Weights of a small image VAE: decoder activation relu, 295000 training examples.
Rows from block 7 of the encoder, named by matrix and row number. Rows with one number belong to one neuron. Each number is 500 + 50 x the weight over its row's rms, rounded and kept within 0 to 999. All counts start at 0. Numbers have three digits each. After the name is the row's rms in percent of the matrix's.
# fc1: MLP up (encoder.blocks.7.mlp.fc1.weight, 1152x192), inputs 0-191
# fc2: MLP down (encoder.blocks.7.mlp.fc2.weight, 192x1152, transposed), outputs 0-191
fc1.450 106:499430558381461518549551497512533573407522541418495536486520438520531531534586494480465484448427509537519623501467524503533506564514474437416562420468467570499583430517538507483461602502410565533456607478521488534469517493542451495449564471457531562467541509494416537407472552535559420574429564462486549473405501486464522504528507587482450538517588564487512467461579494533520554530392536462458472478547448390408432500566575491431434554452575506457465492460476517598453552505394516514454517559502526543503452499460540523462471489409589504478488500466433489427542458459513406507
fc1.451 069:427507490493530550515521468514571569470481537469445428486486529426525458529592475486452565455466529441513641493514593488570487517486423546466455514450506485408516517595513453469565610494403434485604469548542527560482527548531425409452492470633410425562555515488529548572498457513375512533455505426497493442504450476519449484472483470499492525527514501492501463407435493498580486473513479435421416572417573513566398503641514552494552509452570491489421530453496559537493498421444503488601531499539484481452505577420438472465508575452566550480476513502519533473536507519510527546
fc1.452 093:478518504479521512605494427482501515462531550477527548464508436515545527518513418455509502437489400481487483336509524537482348478558559408498587487533483478553541487567462528387512520412455492614393518407462543486488515460448485529535456515564395533480589477576483516388548560478478521505507588424493611499504462457492431494571551485418482501485566404525460500464511433564508510505489588451527505528558504509508557554481554517510539607464513457429522542509471496467474499499477504552500508461529505499597468513424461552604543525618408532467484457486483494547498502561462562426
fc1.453 096:526446552562480489503429484566514512518516482592567555445538533494447497512546449410530446513531498476454607412451488477531562497453597437546462386543488475492468484492489534509569465490565526544547546510472451532568538563566439525443468453516509527551488524510466422434426525465550440530576527485570525548336508353589510446452498463461525366493526510516486448560534479423484546499495572536409519488482448611558429491432443499541472403531546463496465497551525579592519458483495461592453453498547455485521381540464484494485496485420566556481502532507436544452518467551565547516
fc1.454 086:585414532555476523552548515440522482496536479464586422492506440473481549465460491482552474515468532505537536557542515456520550540504479528526533509487632500456503487551497497537522415480569529493499530626542485512451550540553477549445503458576488562485595466473482459496481452642502430480432496458465500474452415388561489435428579494483518443500433514454552363515491417631407481498536497439517545488488467568542504459470530441512536439635537439509502466504543547523478550467521501492530461522428533466464373470437564527549522519510538593401442494558410586466548408511525456456
fc1.455 095:536507483554526486520489553496506458516627486375470482522450489418573429378490523473538450536566548505548459519516461496518449551576499444596523431525496537497511512483568555536588460487514518488440551563451551478558495553545476493426464533492533606450544475550422466545462474482401435544606504450489538526467411515430553448488547569447488439478510567521522547586505484565411557525518423472530503439398478477553461554539465536509492513448566421497518497462516488523517488537532638558467471500470535428513429435419559517454609551436576463392544482494541490474446429437578455484
fc1.456 080:481550516563491497476521518515488520476482537379567531571578500576524422460535454470529555456433494554436500549422474425474504526606470423448525512435424509429564454522498502486473598489467474506545531496486456520445495409419552489548399525503391469438542518523483556431562534610410548599516536494432511539474516504543428464548522568484558489442526619516518540490491497425503419479514499484427541462540444554569449519447413471460605515444509545487574551535483494483566446561508507462563466548499443527418548520537457506546431490398474489521422449451441431585554502578450461575
fc1.457 073:591461480512519524461544502463494537539468488535575569554607563625498441437573409483475522465465488498433472476458509524474554576551411627447471489460508531480478515418512450517544383543430439414576500560476537516389470506435450591417512422493461429554510459516551402460532518480389611505447471435405522511484446571471539541505563504518546500563536444474491510526579482494498496475548541499464450549546530479506430519477464441490471507478559536512542503491418501530609519463492461506618554534474469571467497544511530514512502484392550550442475469553450476500516568458395563544
fc2.450 116:481451477411496507442457515459492488512467526567465583508519552544474459513550469489477515421522438473409542417457516605451575470468591580537565450396449463585403494475499453526499463616493527455487450385582586520628431469472521524473532518472550520531479560516519499557512530471464509457396547399498424526496605486489497522534515436507424596411475567521501549487575463454510576501489473547548470524537451487399492491542602508532476482568506513539533464631503484458593548481477446475466570450495562521509506509492418527560482443564489379486513520487527527490494505456531403522
fc2.451 035:540479505572471587447496485448602468519485600516504468546490397572508393539515538436572427492572600401461530491489451505438512506508486549488508504443544542485519485502536620468529354628458560495549576446468503447481540485394468525588484422451497512529528459533425462563527491544459474389535496494390469557474446500544492487489505452537475434538502422466368448495538564527466522451480495467564459509541476521496501570543487459487512471425436511442547527550517454522479472416592503552446479506526434468520582546486551463448560490534530537641497521509507453564481527535440524568
fc2.452 094:512445507428442488399488491458534498486493489550564527501480474406434541430590506497466455557481486469555516551475456501525536447464462555513592478598355526445495544363472448632446462452480416449578468494556453559567478481525496505489474491526503502506416461522467601456457457492485480490519473485452466486449592592463505430533536526594589544556433513566544505537552593517478511505529533619489443477476431536545428539489544509564420474486493548526492466606462360469472459461506477492444567611515543470577495506509531524467483503441572457458507456515521541550513500496573479606
fc2.453 062:486458509420456441573449562511529382486423539429476519545424468512513480468494521466512527422517516475506445546469514470501480463481473531556515468515580561485556450478587555493576424576573509401479424553550568501427508457521516452539534596587527490527578498505512551434522494493425533547472425509476514517532544544532501484498573515513493517537517548446472592519483460503548360513499486478523434553514550534415487552472623557432433534467588478439494568563487388414507509533462466527469574532414558502497518449472423511543479489441452457469557336456575472565525524522466605420
fc2.454 027:443496381492464559515409443501498523540495509491535500537411478483530481469431515487501551525522449614509388496532489584482478446540449430496501502527430510474476508552542547512497338538507477540446507503497482455546487502409453530517493483519428429522561488559549554547522463521317608476492531522519491517480482551553522523472483493460518495499601450552447529440528488517471538523491514502510465548435531559525613566391560518526481529462543563459438555465532512436471543589513460479504524427597473508438515450424557557529497531583388438500553412427539531569465480629451587530
fc2.455 030:460551516582482477606500421463497478458440520460488566457386493429427508591471494574576491449640491505529467533474527475514537482543553569564521521542416595518538514600490550494558362493519518519468489515485480513559501501489474562521485461493463396507504484506453523553516519460388580493421547440573476549528461508491570496499472449409475515497414474576492461400433534489532578465463550585494445481425461482497563509535494511461503514488491495453412520410479499537529520482505489538512513401605493450451582450453514460572485495533496507605514449463534475494470463674581533437
fc2.456 024:446626616484428519539497538495453424576477492445492498437428507458492591490467544551496595464581473510524477483476507593478507463526450517485509542434506491414516529516515535496518323520536532529448519474530418486523533538569431472481535544492427501545524474463498452553534457498359504491489420562559501466498518499575502570473521444421483508490539519473514476496480464507564425514525527527493445517553588492395579502509497461461431526516518501471512601435508470512447553459559515488515483374638505428533556533473602441512464528551460482526530522486459559475421583674497536452
fc2.457 031:517605513474497488506507414541520521475553469520442477521443433476475530555493461448490556583597516415535449494426492528561438547461457505557523440510496628556509525502560499451512406543497538491477581501561436525537409494547428470459475450532434501516502566427501547463535457507370436520540553523430538503408544477582503431515414469445381443457555494541471489449505514505504498588474432519440523448590539521533564530598393588478500412524537424572443507452555503497521558532513564542533383508520550423546576485506541484499428570537460462536558472463489461535465543608513532528